A small spectrogram denoising autoencoder, trained from scratch: 4.85M parameters, encoder norm layernorm.
Rows from block 7 of the encoder, named by matrix and row number. Rows with one number belong to one neuron. Each number is 128 + 24 x the weight over its row's rms, rounded and kept within 0 to 255. All counts start at 0. Numbers have three digits each. After the name is the row's rms in percent of the matrix's.
# gate: MLP gate (encoder.blocks.7.mlp.gate.weight, 512x128), inputs 86-127
# fc1: MLP up (encoder.blocks.7.mlp.fc1.weight, 512x128), inputs 86-127
# fc2: MLP down (encoder.blocks.7.mlp.fc2.weight, 128x512, transposed), outputs 86-127
gate.367 071:132129134146134055150098171109100122162127079140123144102123111097124150125102122139139118168110137144103101110104130124112142
fc1.367 062:119130143160099139141159093116136153133118108127162139086142172132152133126168121131123131132111098139121114139099106161139099
fc2.367 081:134145160132165088143120139117141127123135162133103141148095120153119150135131164134159184144173105113124111175117083175129119
gate.368 070:137127161161140152140160140141143136117127111136104157139121128122140141156104154127148148134124151119144126101115138098136129
fc1.368 064:101124118120117081143114133148057146136130100102122143150130115130118175137071079136142150122142144142122163102135117129181124
fc2.368 066:136121156142119132159112103117141110144107115127087135108089120095147110142130090142134123122140151177151168136119148107097120
gate.369 061:143119112124116130139114116125129117132145125133085096132129130160128172119162104128113151133136165126083146134115146163123159
fc1.369 054:112135136133142100131132153159153131104155063135121132121121155129105190140090112162142120114131165129119145138116111140105119
fc2.369 059:096106114131131159108115118109118125157155094149109112110135154133145111114112097144114094157138134117132118141099075124150142
gate.370 066:128126104089126120135143171151091131132115133101075152112147108157123127118133070130133167101133143136142145128144077068141129
fc1.370 066:140131139122137138133151127145153124092130150160145123153147134132116104123143140167127139117135159136126098165137133155124099
fc2.370 071:112158134137141130125107144194105105115125134175099120165148102094103124163111100185126161178135091160109112161143093182145114
gate.371 072:125131116127135117123076129139154129138135119144121124127123080162129086146127185125131125127118114134150090125132139151143099
fc1.371 068:107124113141146143134169132114130133112122182119064119122128123104127086141067161118133135139119127121110104146114113113136123
fc2.371 068:079153090116123108126130120161084184130078114111149082082108133132159134140150127140165088159096099125127141131075074117088124
gate.372 066:138134105136124103151093133136142121115127102138106129084128119111125141120104168106118131115112142105183102143162128164081135
fc1.372 070:088130144072156129163133116142149119126101173161141085106126061128106133116089117123149125119124120114107168136136130131142128
fc2.372 072:140138203103127134138122119107145128143156143175102177126124181134132076132123164146175116163137126144115156188122083136156140
gate.373 065:138137143117123123134124110132100144134140126132081088091130141158146098118070111105112140128121137139082193163119118155123092
fc1.373 065:093127125173116128141129136119114103157121174107168120132145127187131099107116123141141117153136126123109080137149118109133152
fc2.373 082:151155212118152105163103147118114089121175121149148125102123140131126119126114170119157139146101148127104153171102066109142119
gate.374 078:151130146104113136117126103151140134104111159131142149147130079088140158132134103121124149148138121134152122152175102169093068
fc1.374 060:112132124102128119143071123116082126143112126136132163112130098150124128142096140133115154119119147147119141121071144075095113
fc2.374 085:166123128174157128157129127150103095105133118136150142101131085169109131163099127113144152107097167178123135159152109123109119
gate.375 069:144132137148142162130078122131149120114134145118091157136135085131126117138097153115138145108112148116145085112092153149126184
fc1.375 062:121147153115109102148136157151149122109126181169146133139121118079146094128105130130139122156137155147141158131102112146140101
fc2.375 088:149145186142144092148114130172090095124162142147165194128080098123124155122112120128177142167101143134123115210126112121137138
gate.376 071:117106131108118127129119101094126122128091131105077131110119154085137065107073144097097125100111104118144144130111144094094083
fc1.376 056:118132113096129141137084154135128138139144088140143149139129118143142094131092127147134141155139147131135142101109144150099118
fc2.376 084:129141160126139091191145178106116115101168112145155124101124103149117103119164178094176153102126160143095107169129111112108126
gate.377 062:157139144148113098109142119136122128108133152114146147120135159058160123101166133143143141153145149108128118107113148116166151
fc1.377 062:052123130129127143142120137129071129096120141144069092164125134072092121127158074120137112096121130137196148107151097149156137
fc2.377 067:112143134113132188099096135156147162136141141112107134135140128089120136156138155155141127122108127102184155086171161163096150
gate.378 070:154129129111122136149144088139172122102138165130139150112139097106114135131078132161150132136150111123143146121125100147112115
fc1.378 049:079134144136128130136116155141119147150126123145107114109136164117160115121092088125120081132121145147139127116150149146122108
fc2.378 065:144134141135104108107125087187166141114116157127131140159102091154113186108145131141110143149105096125158160169166101147164109
gate.379 059:124117091099126125116127116156130134133098107105116097102119136076127122116155126112115163097176124135143161146092112123165114
fc1.379 059:112132118140128099139170171139132122143136181128125100116128124099155145159176130120141135115106130121151129099107093168129135
fc2.379 072:164126124100092183114124122113129137108161135123117134147127128160163148144095097162071110146169159121134142111112131145156133
gate.380 155:140124101125162098138131108123122117132123120130128153157129148114115087057179129146122124153143156122110126144088155106105095
fc1.380 129:098134141143120150112110133127172131108129125105142148070124143166135145223116138131131145109132093114109101108134090110137117
fc2.380 109:105119104129095080103131140072136137126071160138129096133065155138131119145153092120116125142120104121140112101137119148121106
gate.381 066:108130149156122152144102088113100136128135076141163149119132139147126129168160136113138122109095141124149152152102100136124112
fc1.381 056:142134112141136126132190123124108117130158137130185133152125103148112138084047126155120127094121145134123106121145123157112173
fc2.381 083:155134160141156117152122118132135094113183114105120149126124158152088107137092129151129153162136153151121122152154100133104105
gate.382 059:140133167151150130126206155119166136120129149119158150138117140164141089117142128181122126157120131124126164106138128085153102
fc1.382 057:123127117105129168138188127152114136088124096116120080179139167112158129130138088151120154124160147118160142128150144075135060
fc2.382 080:137135092109164191143082112095143156145113116126141103127177155138169166091151123110121102099139128112171103126132123143178143
gate.383 062:141124122137109137124137130144139132140104168136131136147131121129128176163109120126136152118145130118187126139169113139187134
fc1.383 053:128127115166139090128118123138132117132095079139090122139118042089148138141130139124119122151134163141093124147120148134131140
fc2.383 069:114116084141118168126143163144096170116111142143100077159128119154162147162100110077146135083121137122132109126102127104153150
gate.384 071:116115129159093096105157171133107104103125154132197138156132126151111116110114112147122126107129113125125066141120110156107174
fc1.384 067:121130092157145104110141160142166133136119137101136149149133098140139171146165148099137131123122137128148165122133107183137166
fc2.384 071:111134134124117166123095129127131104129140159161169112132100094090119128096154162124094138107116126120132129102159153118160161
gate.385 063:149134155133102136121150097117138118113150145144135138115113180137115142111105145152116129134128134123101109128130109101138113
fc1.385 059:128126144081112124138129059113119125144161151133116145156139166154120074093148135141137097155133114113165135127122146118137146
fc2.385 071:137116125114088159112134130098141106151110120112146145133106152135153173152087101143102125109173119129173104067149164114152139
gate.386 195:096255134122128139140109151126135130138138123128132114123090119117134149132129136131140115127105121114120135136139116125129133
fc1.386 172:117150123131165131128181145129117144101126152123103110163095158156106132150146092142156119171095096131196116128139157125152096
fc2.386 184:150066085093126139104107107119139156142091143133124120150123147109168159107129108119101055120173140150184124060122150128110129
gate.387 084:092133146113140144134157086115131120114136170147134139158133148056108103110106140134136093146136132135160080149134140116159055
fc1.387 067:154121127093113112120075165120092123131155066106130114086118202141128124138101107135146134155126082130072151110132133118117194
fc2.387 089:115154147163131138146168123162118078131145113128127155100123107136144122155129134144144167132074120155085127183102091138143116
gate.388 068:111122134107120138148163118118117124109113133119117122178123120118138156109128137110121095166140119125144088140164111137054092
fc1.388 065:107121145105136125141116106109129113140113145175119080128105153064108107114139151097110106103126119126113129150087130179123083
fc2.388 071:096134116144126123160128102105096089114083079148107120154135196137133095121147139126147147092123138126120142182105131091141129
gate.389 126:106128164146125138130134182082105122132119106127133154083142131143121175112122128163127110135143139115115127157085202071116127
fc1.389 164:135126117109127131128130106154153125142115150131153115191124091119122113136130115125111149144121134133125127142091081170152121
fc2.389 123:142169150148148098118144130157128087128188118125156138096121115130122115133105130135163199154111151111051125190127083110138118
gate.390 057:137134167132133181133099133116145102126142144161146134096127181122130144129160126125113113107157119124092103126097157151077160
fc1.390 059:102138143145127122130125124145146148134157168130189144136128154105162138137076131117124091108139126128152107140139106162171121
fc2.390 067:095103142118128149130161102144173111134114116144178157158112092118131126105141141141163160151128161130137087126140134087097128
gate.391 069:146135142151128105107096099125135141129136075105090152144132122189140157115138150154132133120121114153139129129122119084136155
fc1.391 063:125127093132139103141089126131116115126148071110118116080125100123151122155186141094132118109119129114132147161086099084112119
fc2.391 071:115140103104141135094089147113137156111125114121151087102100110096128112113128114122123123123110073096182118107091125143109155
gate.392 075:132130122124135157139089101145127121144120114148095081114141139147142109126141110108148140153157102118158103156118140122138134
fc1.392 061:168135136140111115103130124149120123142092124102128178138119072130123163123108132130151130115143126119121135119109123105106165
fc2.392 067:138124155118143182148148057095114129125124171139160126129103100119111140133159125122137181159123132097139094162134082161119107
gate.393 077:143135186125122184134140162128140136149130135144136129090129115148148118158159128133110137125128131137132188142147153088164128
fc1.393 051:089128132144116113142177095131164127135150135108107125095117133102135096129111116126137105124131080113184100107144134163153165
fc2.393 084:123129159137168078161147164173144059132119107124157143138111135136115160092139143160136133114125149117077129173132071114126122
gate.394 061:130127107108118116125111119134160112140109124122171096100135116144107115143086140137127154144131115106166130119124141106133118
fc1.394 069:136127121139112146123133076100122130164130118136148117125127146148109162124117142104125121136124102138097172139121126117110069
fc2.394 082:146149132139132116106133117134111069119126137133158159105148122114108137099148148171186147173114151108115086149146107102134122
gate.395 068:085135116121127114136106146144126126097105077129104100144135172133134103121102155128134118146127165120115198156135114147128109
fc1.395 054:130122135139124162101169112118109133109099187118136070129134084148111162131126103130139134095141136113106102147189121110123138
fc2.395 078:146112138148099123110113134142167134154093104112115123110085124158146099154102066121076097109098138128132130051156154100167143
gate.396 446:135140089148141109117135126104140152157129122144111131122086132114120119167130131126152108139067130121154140107136152110122122
fc1.396 567:105176127117110137155106087145116132178135105136121152141162125107153113103144126135093125116204132129124133074116101118116140
fc2.396 464:104255142113112109157137161112134115165159100143121164121214095139080109132100142160098132153077146140139102133090107123130136
gate.397 077:109125155128101186138181101103118117123119128154095101114125106102130085098135139095122095125125115115135119135098155113122101
fc1.397 063:141125108148136076108119129118114124111134113108181094108121092099119129088154100126135103153152121114132094129143158132127111
fc2.397 082:150140181176131131164150101124116091133180152117145142120147118146102174119118164144170172112102183112088111153139150116168121
gate.398 068:111128112135125150134183127129161142107111189129080133112134208134135128139088129133118104117131124132144133126128158147114136
fc1.398 079:134131142140156136124099076125193131129130073148129157114130157154133108148111157121144096164116127132150130096119120119136149
fc2.398 102:130157139162153141129162132148089097101167131113135137117147110148097141153152126143141179121095135147102124186147102146175119
gate.399 069:090126121125136113120112147134148123103137132116169147149135184121137139114129149128111092112140135126120108113115148134072122
fc1.399 060:121120106169122134146117119108065121147111155134127110095118111154116085123118073150124130174109125128090144127105125140143148
fc2.399 070:091133153122136105174166122091123121120100117145076089131117155117117117132131177163131175081135147132105145148121123171155145
gate.400 061:107128135124137134130091137123126126106129137147111122171139076072135192114123142112127141102127154136152132117217152152131150
fc1.400 055:105135153135152124134152166136168140116143136127107141117150062148108124152134087136134147131124136125155117125143154148127119
fc2.400 070:111114161141104139130108089095155126110174096097087118095140126137117139104092132167134162146092140103151154097103127124157127
gate.401 086:135131110154146154119163158111137112139111105141136118109142147123121146054079148095138112123101165118100089164108172126167099
fc1.401 081:113128144083130136125110159138169135105127191134090171134121060156141118177153131145118131106124088130164124111156078157133172
fc2.401 079:110123140161164142164170122114137126181118115111184116091088120167136089157120117103101127119123112138053143129144117129117109
gate.402 064:104125135156116170111146159129113131123113121132085141153127162149136164131111123120118106121111126143111081112153114101123109
fc1.402 058:121133139128130063133109156127127121167121112120127156110138087110154106135127113144156124156128119121117186149136148105122093
fc2.402 069:129118108110120094110143112137158112156116107108150120150115106181151120147140177143114150110176158141105066122118116105148133
gate.403 066:133128139060115112136160115107145103139146150145117122122114096180093121113133143119138096082128118112153130123138123130084132
fc1.403 063:153121114122123113128062127129115143100134147129136150166129144129106139143157113111091146118136119132189117147114121106135094
fc2.403 069:149114140109135114080135137152150102148134164116133120151110151103127073106171139155086112118153157143133185117115122125161147
gate.404 064:132135143145147180154132190097113134123181123143136110133122119147119096153130142126117139172120125121143165114100134102062158
fc1.404 064:165138109157145084162108189146111133170131161138150116139131168121152117158116094109131157108122142147160125119104171148099159
fc2.404 066:120110169127119170117140137146171105159123151129184147104128152131154098110092075134084123137136115137134155094179137133077113
gate.405 065:105115091093125185156119134117122138128145107105105149125131118154135130133057112117120156137123115120186122123142129093122164
fc1.405 077:096126148120120128146121144129127125129131125144066116156123095131137108135139112126126133144123131121109137124133105125165140
fc2.405 079:119114109096132140116109150147136139092122157168144123118131135104111121118179103176119080120153133114185156075109116105161093
gate.406 061:122119163121098059108154152115115112107123112115129127117113102126130108122134107142116153102132145089168135115156101068141156
fc1.406 055:165134153137108075115084074140158106114130097109149127115120099135143175095122183142118115097166131105113133121099134090088118
fc2.406 071:153131147166140103139095164112112122185128150114118122100129101106132103133093160096110158099141155134163101104116142125090117
gate.407 062:160138155113129117136101080127105128150141084133101123079130115169115142099152164129116130175109173125116151120112133062127103
fc1.407 059:108128157116135083120130098110137119139126078135165158118131109141107157125097172128120134092108128120135133123120119079105128
fc2.407 070:120135155114134101148147097089136140151129160113136133107119151141130151121144083134149148143142145140118148155129148156118133
gate.408 070:113138159142128104122151117154146141143131134158122134156131101087135194128058140153143110125103141154165180108189128088126108
fc1.408 056:131129145148156097147139082122145130131128126121166105158152120169116154119124145135142148138138151120161154128140150071120097
fc2.408 072:106132119143134143087122129131147132145140135112183130124124127095152123131156107131147143125131120129119119186113136103104149
gate.409 061:098131135115109137120124135132122134169121149116138098107128132130131130099185132129135130162122115143169163113124101092062087
fc1.409 055:155121151133146148133085138129123141156142120096092102132138061140180139147126140088128155152130113109141094133136141119139160
fc2.409 067:128143176168085117099115162138124131152151177121088098121144133172102157086088123135144126144128091130107086134126109114138093
gate.410 060:151130112130158123133182159143136140130135126129139130133120105142113160137108159136114133123126140134133113158129124093139108
fc1.410 048:111133118108155207121136157134153125133132149112062166173137122086174143156128147122135108141127119132120105120102141138157170
fc2.410 060:167128120143131165102135149125171142121106136096078158109145162116128138124153124125104125144117112098140120132118147136126141
gate.411 068:124123078155162143110121158139135127120119140117109118160135104140164087141144165126134116145126120144109080118144140130147148
fc1.411 059:140128144170148113132158209125126116143125170131150106114130135110120099114124092122130142144122132137135114144129126165107158
fc2.411 066:142148111141140140116126128107126132133112165109112132104077085133108146111166117129150096152191110086104123143123119129096054
gate.412 065:172130099132118132124050143146120133108134077119104121138125188112147106123090118126133135136122159124155089112078115129152141
fc1.412 054:126122111137116138107163138131163108131087135116134104128139085186140135130117135124132131105132102094112101136145132114117208
fc2.412 073:106138104091124088123147129123089132091128108126137145124115134145152117103095177157094108135129124095082156141080123132155129
gate.413 068:153128146133128073130168150110105125106129140148108082129118151128136110143118128143115122110127134117096182149106101111108114
fc1.413 063:119130143107115126135106130145130126146113177146138133140122131121141165145139084114123117146133140119131122089145118153228096
fc2.413 076:095116100124124147101126168107126158148122116121153105156084148165153138126126116134107116134124134142114126097148165109118184
gate.414 069:113132150090138103123071086124139133095110140137128115137131190128121204110164127134126144145164104133180151102122146142167135
fc1.414 057:080120126129118126152143128126137125166122115126126124126132151142115136162106102115112128152103139104177109091116132135105133
fc2.414 066:156146134063117083115115071102129131152167118159149131161148096091107111159110114105130110108142122126123093129143170151117144
gate.415 062:105131127148152091126138141133150119127156117109116145147134109083136140106130162110127144087128116125146106149091135098125146
fc1.415 052:104130129156129126127147159122100127138137129106154134145120119085152119139155149113125138114116125117127113116178101128128145
fc2.415 081:157106126090112154083095133118129105131096137140131134132128151137127147106086161122093129151162115139189113060164116110106114
gate.416 071:118129122108150135136089164123139126148141175127118145155114069191117152170078149109137144113090102147145102166085089173147119
fc1.416 058:081127096132148113149132131115155128117126122119103161087132135083128179078146164147114149114130165132161137143133109118119131
fc2.416 072:130122097167117074107134111133109141139130110126205103138153140133153137134076157147174123104107157117167161139148154115096142
gate.417 059:158134154135099158140134135146132132110142120132125143125127126172145171163129102165126115143127132142141155137154100105171133
fc1.417 061:128132125109106096130193165131070137177162093133152116148113096182135095116172113112133133161084140142114145134113126150158125
fc2.417 070:095128136070163159163118151129177151148189122126174139091132112127092164097140172171123150148158128105123166114150125104138149
gate.418 059:169128114112133138132154175138142129135146081125149158128125125162127086092121112166127129113120129130176089149126107163167125
fc1.418 062:123127138078130140134088067157132149143136110110151150169133111138158167157087091136129163163146130148162154103122150180131159
fc2.418 065:128126086138160137104123143121115137139170134150115143119159096103087116121139107104149107084097123132179087141143137118104090
gate.419 069:146157142077109127111105143109105119098154118123109150113123185149112074142107146158122131144103110112104135123130140115122109
fc1.419 059:148090100100111132133128110132131131144104154110126114088131158128139165125069079093119123128133124125127096127164126131118175
fc2.419 073:087121108078151109126142181150125150122190139141167106144130107106100108121126169126132075088120146145107137118120137151103142
gate.420 065:107109102142145104117127121117122109147120099119128129108120111080107097120146137113112104133104144107156120117159178085133106
fc1.420 052:123123090130142129137140126107092129154150070098143091125136146155114107142086126138139142162171122134114113112049150115154082
fc2.420 065:129120083171093129117065113091131117134121119158140132111095140107105153183156099101075143136146102128152092122134163096168124
gate.421 065:126126100120129122125154130109124127163165104092171158131142129143138145137138127125155167178134138124135089136135112101114124
fc1.421 059:114116089141133107120145077098094108144127128129171119161131109056130101091107118156130084130109117127109071131147109124127125
fc2.421 065:162121124129140154142134152110163189147139107130063099129155138178110156136152128142122112128168119134120116109107121074177092
gate.422 058:123133112124138142142047115112135106134148086122136118113129125155143126124097108120135102108155109131078078112071125109069115
fc1.422 059:121137118140161109158125100115128130111135074131167169125137147101111065124063123131153159139116142134141128136074132154137136
fc2.422 072:138102132165161133101143158126114101126131099121155098133120127133128120099136111117113134149146152125128146116133113143100125
gate.423 093:138122131131117116146144128120132139120138144145098107092114182142118088081154121152117130109121137130122088142139102124091148
fc1.423 082:138131112158129196124167106136135132145137108122131154124127153155112080123125128144134128129137135146105141154135131102068137
fc2.423 089:160116150120121147109089100155152152135116170145099122112139126116113136166137089135138125197145114134132098165112119110106129
gate.424 058:112128144137125102110081137127111113116103109124110129106125121151170113131079175112120120131121125118135099127122106111124122
fc1.424 058:111131138090137147150061139142124126133143138111167115166137199173106152125114118139135156101156121131168089110065121125137082
fc2.424 069:127154094110134132082114110085110165140138164139083132106164187179132122116134124126151121165128156125122119173126092099154084
gate.425 064:136137161154112141088100159115085128118140160135113126127129101094097128083110096130128148151108144135130121147118140145156139
fc1.425 057:178123102150143102133162114106083133125152066106167104111121165126128154093139150147119147112136153133097111145094110118078119
fc2.425 071:162113096104125127102141156111103144169179131088122117111132107086132126104148084125145083148125154084176145117117171107143144
gate.426 068:164127156108124143119199134131137133115161105122113141151137164169110167132130115134116137094134127141152150151160107112138122
fc1.426 063:111121106093127119128186047136142124122138086115127074127126082168118098145115101097139111141108115109155114129126099120091137
fc2.426 067:125136120116132152085120198146160139119158120139100117133129133134103164093120144137119148139157119141129126123136099139102193
gate.427 066:119119093117125121121090184144086133107118074112088102118124127116146152124082075121120115092131141109079154118116145112117168
fc1.427 063:134133123205137156149123137136129139094116115132150156146124141145119063124143117136146135156128124148160157132152127092123146
fc2.427 083:120141149122139113159102126148124105136113133139098148093096127118144140159151129115125158152112129159114149187105118165113142
gate.428 064:152133153108138110119129147134116132139153132141171151136126166126144009142110156143122169149119135121113092108073124145144069
fc1.428 057:147128120137129131128171132107091115163152119130096106082113091151133076110096159133125117101099136122073086114142148103110137
fc2.428 059:099142138122113099098080118142150165135160155140089143144139103145094118161086144104120130176113087140125127149147131152124131
gate.429 072:119130151130119105119142090143121136092109209145153164171131116131150164154112095093126120101120117125128114144141096168134155
fc1.429 063:138121132088143076120148134115162115124133106137136132132117092153119102120106138149126105098098118121123088107118127166108092
fc2.429 067:128122063133136132120126106090106142085140108129121106132175155115121116110138090100108136141092135148147133177109088092117154
gate.430 059:119132145148144133149167117144168146135093113132105149109152112157142177120174140124123152121123124142151148150160127159156109
fc1.430 056:123123087083138112122145156112119129086133113093150139114139102096134120100125126149150132144149123115181111148159154111106066
fc2.430 067:100118134146126071150143120104146115097082114108124139133148149102112116095175114156118154077116132152131111104132195095096162
gate.431 062:120132132112137121140148137119135135110136165085104132174133157166155138103140099132131149151150112136175134128129104129150123
fc1.431 064:152136149093113137153130132123122121156144084143077125096122106178132093149107122103124133127092154126140150127180129090095215
fc2.431 075:165143121095154170108118156091129146120150149146088091181164109132145087095122098120161093138120124078178138125137120120142110
gate.432 062:100124134078119093125158142141123097113125163137109050130109102104099129097129130121140115095116121121118158120092139088165145
fc1.432 062:104131137084124123144126151165140115109140137149136109099123197102094128108138125127137094107130134119107162143117126116131170
fc2.432 065:117130100176156114092143119123104144134147158144083129114114123080136121154113127134128131142111153107124133187143120118147120
gate.433 063:115114071104136083113109084135134120140113052107154073119121127092112144137144123100144119139084142128126149137122126140170115
fc1.433 059:110127170173120159125074116114129127123101099142129151110132192138155112090063130127132108122131101133134124108151163091119142
fc2.433 075:105104079094122119130083115100157141148110140129136085110120138123137140150172127144149133107147120109106156121147125109120109
gate.434 460:088116156113134102123152122122102102101123127129102132170117146120146124131138126115124116143154104114209129154148127139131132
fc1.434 397:177141103139111139127091136145143149159141124114136129078129099133110132132123143143114135107101140157051132119118120094123127
fc2.434 308:143081095149147134123106085139111119090103157127154151109082134124147140148158126112171142103090121129137121147105132154123134
gate.435 069:169124145147132087107102080153142140077103164116098108169128151127111142133110127127116146120147132119105118115151124127108052
fc1.435 066:114136171158097123138147162133111137124118183147141134196109180111133075141141130138120100120095103120137170132128108137118096
fc2.435 093:120089104107137149137132145111144142135087103121107143149106154131146101131116128102112084113138131157197137065160167123103160
gate.436 062:141129143138130128109113148129093110120138104155132061116123100165135112118081131118142107144143141116095067128183116125132135
fc1.436 055:119112119078135134140173083092110123123114080125104141162123155112134119126180099129138095113123117111113120101103161124155156
fc2.436 061:118112175142118125095130075149132132150092175154102139113153122133099129162093158117136141158128097150159080097125147151118118
gate.437 068:117134141120145125158184154121112124151177145122139164091131065133133130139109143157127179140149189130126134142116120148126171
fc1.437 076:103127127138109065122143102130157127117146145121098113139128106144138154143111076139123104117150104131141148159181127145143135
fc2.437 089:124102092120110113100112107098137157120113138148124111108115125109149132115132111138119079101152097122175122071114141143129142
gate.438 070:116131141124133072154154060112116126134138073128163129151138190140144139119194130107131111110135111139118102135145136118141087
fc1.438 048:129131158116123170117165125135137131136119118158194085083109202129115136114135152162139110125155130124112121099149150089127096
fc2.438 071:126141088127140105162119120132123125151117141135132098160114173143141095115157169144120135138098114130099106184132099148134090
gate.439 070:129124125092164134128165131087172115125143159129116098096127137158113160141163145129130138099142110139110130101111141087143144
fc1.439 061:103136137103136135129194135127121121145114158127155141132141128114138144122164120135141111162150119125109061158078159134107142
fc2.439 076:121142182131151154159127129121126086083148076121112145132083093137151142132106169123129153113145117151108144201126083164123155
gate.440 062:153139123142110192139126106126126129126128147117086145077137168166163133154106169098145130125139134130111134112144144074130148
fc1.440 057:124137149127146132133134079129151136140090134137108103109133117133115127151110148135143153116128113148144135145167131099117102
fc2.440 068:133139113119103176139124157110153140095110144128120123125113106100152133146148135121110140158089135107153160093142116138116130
gate.441 070:137139127168139135128096122120096143140104114141130124068128087103156114127141143135128118134134168145097150143149165138106129
fc1.441 051:149131091114130187151128130122150116151167140108129159113113132140092146132136119122130135113087129121148149126148124121122141
fc2.441 071:155131155157146134114137103112131131130155149081175155112109109142144112131089091183147128129140159121141149107161129162139141
gate.442 072:122129169141121143134094133148114149134132076142100119138122027137182147143171132143123110142106140119158142120198139100170113
fc1.442 062:122123121095118127141136115119131126138140098146121120142128047132155178098144140131107110174114131138152132124119159117140074
fc2.442 091:141139144118118149094110182133154118134113102143118104170207119127110113148096141093120130150091150152134125072129176114127113
gate.443 068:107134122170124111128074140138138140108133093139130141156130134120105175124156101164131135137148165138133119149161099150084147
fc1.443 051:085128127113098133120118144118102112117121175127156105146120169052145096116088126129125099143115107122108140157097146171135124
fc2.443 072:122107083110125136122111116139116133120087115116100095133144180135160105129117144150087137156126098164162115088092139109131142
gate.444 062:086126106121121095132138130132140125100125091131108135118121194120112134144132160127141125129140132130122209127129126134141184
fc1.444 057:100137140135137126134154140127119122106132180146120124153145119091142149140132152115126116111123127129111126139168115115123144
fc2.444 086:127134157123117134182117108141175097114177118138149119140150074115101138118120121107131130139103147120084145157146156149093120
gate.445 067:136133098138120096135077127142125132146114081115105155144134106108126135153150104136140144136154141136192194123161167083182127
fc1.445 064:094133120132124123123131079122124127133102087125118183177133127151113122137132145131138123171134153145138159126168136131142107
fc2.445 065:119094135098123116111144119117116155155090117114125092147106118175149174144110106108118098123158151142163109120150138113134144
gate.446 073:072129151098109159123143072087129123129140132140152137117131094116125133142140147138127115106120120130146158098124130094128132
fc1.446 067:153120122131164099126145118111110124128143159122106119141115093064135094101178130130133110139134134123124090106115141107076177
fc2.446 074:157127134097113134118158134154132145102145083139118104170202115133115104120157096129108075114109142128128124085141165120150142
gate.447 065:120132153130131107140040171145135130076111124148055101128135120149111144122138151108122150114109133116138123158076121144113116
fc1.447 058:113119134167151098143092152115116130143141165109113115172141045146116136154145141141119147123105133110109115135142111118112153
fc2.447 073:090099174125120138054147108131161111162127139147146140137098098112100149107089100176126131115160116139163119084134102106161140
gate.448 058:104137131173147173133158137116127130149125090108123098101137186137135122133153129134118158105176122145129094119079121098126106
fc1.448 056:139126130137154134125063105126136117142119154156163117119123077080144083133068160147149134138100153121104136128165105119130141
fc2.448 065:107140140171113109137131132080120103100137120173112155127127177101140136094081119117124165119125147111144090131107150153102132
gate.449 141:124126126165104121102116125156117110097110145122146131156133146146102080106114122118140096091151102102151095122108105143139130
fc1.449 194:137134135133126154122089114164104130163149074129151150098142088120183184159115148114116143125156131134064173129110155085140156
fc2.449 153:138180163161146134144160160169100116157196117129117113126172100121093115125112146139169139167069129124073128185126129121153082
gate.450 071:147127096118142119142091115121109150163147150134090127141140126117143167102131165125112125130133127156163107174093149162163103
fc1.450 059:099125129121137138153115143124119139155153108137125133149129113047130156133112109131129135139136141136107147135124140136118109
fc2.450 080:142124060118117159124120131091122151146121105125163109145131137166158116115159157113118105077169124115167122107133131092109146
gate.451 067:145132136145122136132146123141149148117137075133067118156121158143150143174183148095123128140100133129129176135145109145128152
fc1.451 059:105140143146142131127066140126155117118129175144120130114130128094109101154105106136149119091150123135150136141150125094157128
fc2.451 062:130151122133145111118114142135134105097138136109142098153116112119103096145145105114132174128104130099134129138122116183115099
gate.452 060:145126172142150146110100124085130138113121170137137146112113175145149100090065170137142144145118157109114134118126153108124066
fc1.452 060:142125120136110050114121136135123135132135061126129107114121163127104081148164092131121136119134131122105118102083133183152143
fc2.452 077:124138080126145131090081146136168140139056113119136079104167119100137122132140135107120125116107122123150146104144135150096114
gate.453 068:178144164154134158129123120151143140124149107150070169118124121119133110167142108137151150181158155152146083109146130142143129
fc1.453 055:168131134167129151122202136161127154154133115131137167136144123164122134139145112133104173123112153150130120174169103118136113
fc2.453 067:135136082189127108120148147146143137149131133151141131158116141140120102148151144114144130109134166133135100210126159164129117
gate.454 059:158115119148126080123124138104150135096110142133191124124124146125118146105172106134121096141117139125105153162155163142130115
fc1.454 062:120120112095130110153128093150138120132136065112106116118123118106136065107095097116121105108122146125110136133119120137156158
fc2.454 065:106127137147116084150116177113107134095156156113132125109145143117131122097089108108112158137084134088125159129113190125163151
gate.455 072:123130153151132124117131108121145122101091121157160130144132139117090169142128140108120142094131165112165142124179139091153154
fc1.455 070:112128144160102065140073180102105121120149069122142116109130178138103146129124132157132132146137150115124127116109126128154104
fc2.455 089:146158156149130149149103145132148117149157157152138135144159141162095130114103164145169184137118158131119133198128125142128112
gate.456 077:131125147156118121098183125133146134150105114134144141099121137151132147129098171140118128118114124132130082140148132131151124
fc1.456 069:103120124066129144130172151113129114108123145128067094156125100166137114115163134127130102138104077113176119147150131098112143
fc2.456 079:127114107134095113091145125130100133154066102083115099102054141138151120103114137110088059074135069133118153085111164131121131
gate.457 075:179196093147118104109114128119100137090123135135072126170125150136124147158195128116107132164101132103148128147136140137077179
fc1.457 060:103081128141119075136163123120174112104130120146099134141142078131102136157144141101128140124130102129088170178134127158134131
fc2.457 078:119146186108113110153100179108105100108140158088144134147101131151144140122112157146148142092080118117097121148126113130096096
gate.458 071:134128120148151091131128110167166138102129086143123133111127138106135146141120138136111141120120142136116105108170108115122147
fc1.458 065:115133115101149105142135145136125132117140121109107134092123121115134121085116149143124129142155141142115118111130121152158187
fc2.458 071:096120115102078142152124157075115156107136137122077122107140133147108130116141128161143098125142097078105136096093115103139118